python train.py --arch="vit" --model="image classifier" --dataset="fractals drawn by 1,000 iterated function systems, in grey" --train_examples=73750 --image_size=32 --crop_scale_min=1 --horizontal_flip=false --translate=0.06 --cutout=0.25 --targets=["system", "maps"] --num_classes=[1000, 4] --norm="rmsnorm" --norm_position="pre" --hidden_act="geglu" --mlp_ratio=2.67 --head_dim=32 --fused_qkv=false --bias="qkv" --qk_norm=false --layer_scale_init=0.1 --parallel_block=false --inner_norm=false --moe="expert_choice" --num_experts=4 --moe_every=2 --expert_mlp_ratio=0.5 --experts_per_token=2 --shared_expert=false --patch_size=[4, 4] --conv_stem=true --layers=8 --width=384 --positions="learned" --pooling="mean" --label_smoothing=0.1 --loss="cross_entropy" --residual_init="none" --optimizer="muon" --muon_scale="spectral" --learning_rate=0.017 --momentum=0.85 --nesterov=true --orthogonalizer="newton_schulz_5" --adamw_lr_other_params=0.0022 --max_grad_norm=1.0 --max_steps=8300 --batch_size=256 --epochs=28.8 --lr_schedule="poly" --final_lr_fraction=0.05 --warmup_steps=1660 --weight_decay=0.09 --adamw_weight_decay_other_params=0
Rows from block 2, named by matrix and row number. Rows with one number belong to one attention dimension. Each number is 500 + 50 x the weight over its row's rms, rounded and kept within 0 to 999. All counts start at 0. Numbers have three digits each. After the name is the row's rms in percent of the matrix's.
# q: attention query (model.blocks.2.attn.q.weight, 384x384), inputs 288-383
# k: attention key (model.blocks.2.attn.k.weight, 384x384), inputs 288-383
q.77 061:577500490445518461475525454400492499463513485558504482574428485527559492510479454455524493510522487607485469553539547499561569479484518535489631465485510514496511496531409467489520508460472443556516598382531563641509582419610541533457560431435496496382538508530469451529532509559519466440
q.78 094:516433496521441440472464490602554522530499465530470481540493481467405591567495451553469485472576534423478524496537501471493497481532452486549426457521576443523513511426396564475519458426468497536486431511487500463493458529301498476532433525540557524568572584500566510475451476512517496509
q.79 084:477469545488530490486556554421476485565497557473567528455475560483489591454491543593483504477541405396447489466499523601566479571557471496496391499469462552477520548551500435498539506505541567552503492508473526523512467485463452466403458566463496525437426455493411377466451592557475482518
q.80 099:444576467470554585529511482463529488442477473445519526473539519493577433431532484396519597558452477571551516546428483477467484521486541523405552562549537499442490463541623523494415527624528547446532504584427458455501480543621514484505489541523486443514380453483538510507500491447487559542
q.81 068:407547461472472593545543515557492522501472486450561585475574495406543450448562459466498589489458445468528498445454529530509530540583587552469462528599491519357523522541558465501427515543465560438559492541362489510474400557478498474562498588532490465583451508516504529388554496484525582500
q.82 069:441461493500460473513452549618533521500514442502530506494541378416484540468538493533494486413552466380453540593457483528547535498557483486441491442560529456543550509485403459438484470426540508524512469646456463536473430587467549459538494508486529515541479549506474505447470530425475441513
q.83 088:542487488487561509510515498381479481510493526449490490474445499555514475453458552521495413504436477472439506514475458522494546499542443516513464541426405546491485512517574473519568533513552440469505541468540525538540593402644491530463528443435502491420428445587420499496483502538522478440
q.84 082:523471548554466461486484483560484513482497450560495484522528502518430565598488431484514476568604540509539504432528508496457408487438519486530441466497543393508515493481389553519417501496456522517483432527508524452479455561290504495468452514527514541536582555483571565544497481493545535519
q.85 094:417563476445447556490534530460498540468493547478576556531539525446547492430529501490510565444476420516492478480477524550542524502487599515418602554578451568434566506530559405467471508551512565518546509495402501511511417481558532444500523564490471525463486486459484420467545509539445505556
q.86 055:534460449431481444507514518423456489518475575490467463535434559541505502505503510568458464451504444475426463449577464532557585479593454533582467492476485547520513532510477512549584486445511466557492553333518563535545563379567494495500544467456493516389549495568409452473500526645512481382
q.87 061:482518571450524394546527518516547458494504422492443495560512525483528498525492410404527496494465583499521501520465579351535554479523558498529544446407490547573495460527446516469514397491485472501494539437472492469504504578550598563559600532554462555479492516415538527589547579467461542515
q.88 083:508446470559497545537435473604519535476511484547476534472496373443516429455546545518476466437486557493505478562486479529498561482483458524507491479565555473502473477483443491490504538380456419503483503537519466629454546513505488554582540458463521495641549557585481607363547431438552482457
q.89 062:506575460450461525437516481362481512460467555452549470559442519540507528521445547485528479485473471597432508496497511486455515479469531486480593580499416552465542518433605460499559535555554495462532529433495526495555503353603494480485485449454520484388520445529472452542461421545470444501
q.90 069:551484458444396452439546510449457529557513568468548510547450547501447553590452465545495473484559426488433492433563466517512533494547561483581519483497434524483564562432439511531505482478510557526546462410447585483509480420401482430461482505522457593388605525480449422573515498646512529518
q.91 060:457543556524601495513511544398464437501483482503482415457493588586514516452490546462515502580419551528529484484452524460477397517414475494455504547402446518547424459554594492508551493584535460455440536469599457394543552485574481534433515489492501437476389401460549461606452574472450482501
q.92 054:508510524443498437535546462438514450461489484487441460566487545587527458538487452414534479551470537553475468486511567381539524423517547503506562480419497514493511448550486498473536444544493472507530628362505535540550519453615618544555587506474502505437500489492487525545557498532471487432
q.93 055:536462508547523451515475492467491502550489486523450483483442479494554477520473558525466406489483627516556474519492461506450493507462442533598428494416482540557423462492471565565558523383430395510430493411583492499500618460575444591492595447480485520598513479506478553494486507489519495508
q.94 063:457513522465483515548486488571577514467529445515488561553544442448495477423509430438522575500505528500541530526456535482541550486499599511454595482534513524486560467528461464437452478496509527545552495559385499514487448563509595504549556561521471560505489539456549520483575503461483544565
q.95 071:482543486469526584516521476421482501504487552487526486464499584496553466441527558484495599491386475583528453451519532538500506514451538506471557596540538558467472451539631471494529543574489521483520602403511485521502496405547506503553514503502496457506515471508525438428536447534499520472
q.96 112:518555436598492376529500506521550538498416492583559482592481522508415454448545518498541585472561555523585559429495493477483513512478517592550525467516456481519534444564454543509551498513506315529528591558453482542535571465566549434521574501551607560516431520433500547492515551602565474441
q.97 115:533477512469535492474509557485477510482555566443498508462522564447525436429536460556465574499509542530534424526526424499448517518470587551515521574455573522488493546551592582541530570543491395524587446471461510564527481459449545560477446519523536461476511421531518543485493610502519496457
q.98 095:426483604540565632489512508424491502498581542518453458434546595498441543512570565483469453536484542570477410521497509476562533570538519407419541498545518498508527459467582489484497480462470475588505472491564561513537473466517468538405445518463521496527504538432456459477500555503475524493
q.99 137:546507525522543415501487485452575465531451565533445471543483416446491566429449465510527486519492525514549553446415488567469486507534464516561498569479518551495483478512509533515485443484536495391454444529493420488548471528528429552531481479431545499479549532517471504565444537483480566506
q.100 096:513522443457596578529564483546532488552449495529542606480465541486538570391429423565423552559550528604532532510571490472539522510580486431581617508500403519514518577431501462548519535492540511484495523522450501565559401568561478516541474554420515444501563429550532539468514562482471494479
q.101 122:519495487534545473505512531494393510466626566412558453542454621491425555496512510500512459503458479445508481441516450499494503511585588500427519499571409512510492494453540559524445456618516554562522480547476570557442498534418465497435462443471459657493485385539490468483430454457516479439
q.102 123:497569554534504640477551459485537503536540440528429538370454561489532486487622536481491514478516518577523503487511493473504455542513466495504392641434516437521535528562499561578525503455510390536410475440465462499439531460494494509553476519541526416536466590430501460540556470559469499481
q.103 109:521612521556531461586514436478521512518517537451518489460506488494561493475488533579490550475518463546502531452501463520497461432443550568513478521438501512497517476533495577513510416511606471491474553425514484532457515515379511506473529447492462401467474578530444558526512417535522478492
q.104 114:548518558488549469486489516500606442407449527453548533523511505514515500455469454477504551580550528542536528583560395520467507460414515566535489496466493516568420497552563500548475467459414526450481426488542570525524514543519540581575610563507551570483486453480515488534494407479610529505
q.105 101:472526402575503461512467504525529464423463526436538517447417459613515465542493538495594473560498475439479604483545478418501523452573440572529490427444479583619565444555487459559416438429462480552511490539398533445496516516492433521449629478528540538445454547514487462499402355478576498417
q.106 125:569542591470573518507575482559524469585513431488535491490477591519492565577491518472482534507514457544479453550542490533450480576536505421548509580453538464496514526527456546555530515581518581544467473511612403492428536545444496502529519543497511511477448445475484457567557451535487454485
k.77 069:488479443452494434463560445502500504464517534509490457426466470436447501552509596445538490505595529612501441620503467599514408449552446496462401504517383544536500448453471458553542485532473451524625418496522450494517543458431480489495423465600437514482506558479422500511510491447561447500
k.78 093:488535517494532565596505531462462519556526477571480493525482564573533513433453479508483531521391466517485544409561571486496541455484513499506529660503558499437526497555508584511411579442526475480517526449422528504518533433475512581510518489474491450310474484479456509556515519571464488489
k.79 087:494584464475411548492437427462563588475550501465518496622538564454493502458533525453592509505402507467610452478428530422442504451467501541420547404486446463476437510532576510529610429526452540447525475500545450479526539632533465578510535428493539469432518496480474588575518464546454448524
k.80 120:503488541574565449495513586500454481571499514477525505494527447424499500551509456553506403519546506435393491509489436456515423606512518487560530439473505452536479496430459448514561440525492575521440519580583496426482459542566545438478512524477530478657482456528581535367511539439507530544
k.81 073:457505531573538460536457552469495424571526536478536515549543495472484509512536454483526422513513540491452482449487465406490485583479487506506582449439539532527457539557473476490548449528495588520466506495570494427458457593510562494431579544468527380656511408496571543484448539468519485478
k.82 076:578470570416503519498478454379461492448477503476491437563533515444530487539559465463563470520403509538542473455534556365466542527468484443469565541527579495410524504569482483405471472470573520484508507521459603546553552517463527520428527499532488421503366444507561539529505450508435485500
k.83 088:516511478469530435400496410499557469362533481441493483489515546463464478495553536501487530495562472535624454511477505615488512475472549506386459439545434483545489443486544483484555393547462492458486476517486414518515521528486471465513489458554461625494532535479487502541483480471560533502
k.84 079:484506532522513567600514553503493549612521499613558490510501488582523479448391456506483501471401509514436570451502529462493559458492509506574505622483534529404518530543495607505435638464524454514489552464537547474501492454523525551562480487443541445354543498459446505498468515537431462472
k.85 098:501491481516472510484520520491494487511447537457500491519517405421487530581537469507562437528540555512461436583452424454496427556542430487555481407467504548514453541441452432462587499535483548548531479525600500477491458541545504477412498531561524425648474506497579519466493497444517469519
k.86 064:484513438445470495449527412521528462404533515486482517437461521515441507475514593495471531493536494578613443560495495626462463440501501537415446508532414538511466467528574502549540447559476474466574423458479415496515538528422448533519436468526438581458529533462459459557497476479563466502
k.87 066:464500451504521496498567560502476523591531509557570489472416557516493585477522563481529456493561583461402474505601469446551570502553435512497512448469449565578554515543445503555478534515462479594542470525438535544455492499465509424483467562550543469532533516459480417492497465508501461492
k.88 090:491433533418511418478450441468522445398469480465449485515514523499489451557568489438472577488543472570553525478560564513511531503458509449430504584531503523509523470538469470421370500463558478480519497436429522564505520444428518504486551517526419470537466468540506457588504495481504509445
k.89 060:548488468531566483439570483541522437478480513480451451427504421471498500555460498606490478501562455559548460601452444687504402511530522504551366476550498492534471460358482488485591490564454478482496506488587425459513457431589445468469428488550470585506510578497536527474473525426623527508
k.90 078:525568455558462571509537463526507470506510564530501513453474438528470531496431529524506491520482532545579442530429456621445496422489499541504424525491507553439472523512555578537541553536473462499541431421528471461525490501500435561547413442536494530366535545409462509545450480535552443471
k.91 064:479512474495514510473492557550526588541496430479503513485497537517530501428488502540489502470504455390437568506481473477559504514544504510547509400515460407535515497435519460563552469481470526499421590613501458492484511523577518432516510506452578602537541559523489478423543511499477556579
k.92 057:440490461483550472468575501522515486525520466571550471406425540484483497512513565531503485425608579537436485580545473559518522537560458524460443520507444562530560498451457488569510494520451456547564468522482452569498487461436494403481443538535536531580591545466471416455509468440519507520
k.93 060:461481467425465503469467493531536532470503493491441528493455571558456502492528552489456609503527462467571513455523529633535505434469531493430464503532381491549498432516509551509399473489478401467505484508425423539472582498420462501582556461515437592390513556526464441627509458505506510480
k.94 069:495469517517516498529557561483429483523473546500534475504453450435503529598517500488541452501532557504376478536583467420499487565521442466548526490458555561507536539508424446469483549508504526610534461500494603509499460489495546445429506537574506373595460481490541477460483487478497467473
k.95 071:417494476532469452463460532591530505548461498474437526474492476486473488539539527547479524498583477500444540612461440523530412536561451535541445422465464508584482527363473434544584519473486518523480501503544463516443434488556510464455488543477509505673586493560523488413518577423574525519
k.96 116:479516525463485438470546471472568540554537496460496428552538489518399532663465495463506454521491455511430515627577455452477569501486523525485518608549458477547449571486476549499488548400486506454489513329399527378466488478532467496496466490447540497444512491509420525372542457519534543552
k.97 119:546439499505589536541539506468559491411477503434480554558539522586602470509564457474501518489535443475551416496484517470506440506532456569510422511599490580629406531538486550410516513455431561393480476567429466413449538477479431580447548490422542502484518586464534450388551538461546532498
k.98 096:557447526467541572459491557511521541383438619502565515423472434571532539491526437511417508420548536502545509510513458599506477417485423467561399483439397519508494514470558520412554511551475591550506480468593518578530456537454516495470489607539508475535530503483529452490476495517498458488
k.99 140:508465446547508489540468462480534538518512463471528494656482437496617404493507419482561535459487496553538498596450464493464443449530412515442429495540530573511473403587510487511442557516469618364477534516494488499493520520500492568487595517474499472454539465480501517534445527461567441459
k.100 100:460504509526478532505484503518433567502486512504405541549570535494571467564423539464560512409478442501542514537444495480483467455589427566417413535499628543512539443514507442426431452510469527443527532501513457478471550518384531527474514552513432514523472604529497466601414503523564429499
k.101 125:566390539466513593487581526528524537442459638538553528495537512521474473436557497518432553537522489506531470564497535567472524492516565470620471455532373533531513500417474573408573530450527486572490387460465515524538472561460464433491509475515484597507440532539483449501565457502569556423
k.102 122:469552610496586482507517607491535488484509545469533480434402531549467540503512457447500554450610551491534520458499474512530462546430436509433569486491578553553438466556592439500457487427458430532437517463464499567611490502417509568482497542487555402460597560470516538567417530409525436575
k.103 108:531536459526433571541420488499419496518521529548513531464510560521525490345505446499463546442602565435529470492489538519526484470456476495476495509522476487532498413524458512493433533393467555613508413381510539540495498587434463443414445468469483441507554484443554608492569563493506463447
k.104 108:500569474513475505484511494537542417487545371412451472507456516532510457601417507498543553534480435477442454546491459476427549546523473483491454535530454422600441544456520572487470549571533488553516600547416461392427490530491421521581536546506552479477504517426501508425561478528493501471
k.105 090:511478512444403555516458530502453502497608430494560423545456551524510440411475488600586427514483532479468533519466482490515592502404506451497579493523417435518465539468403567526452585491489444491545578454480480506504470526499534482523472517502586511442495424480499486453474522548513484500
k.106 130:487493525527573520429614516553492512515578486490581446493518504557412441522563491435521600462505485492484482469500492516385438532561608501572508517570534597596435528539466512508497481534487441557507556511492512524487497504472461489510531457561467536459516529491493543578493511483510549477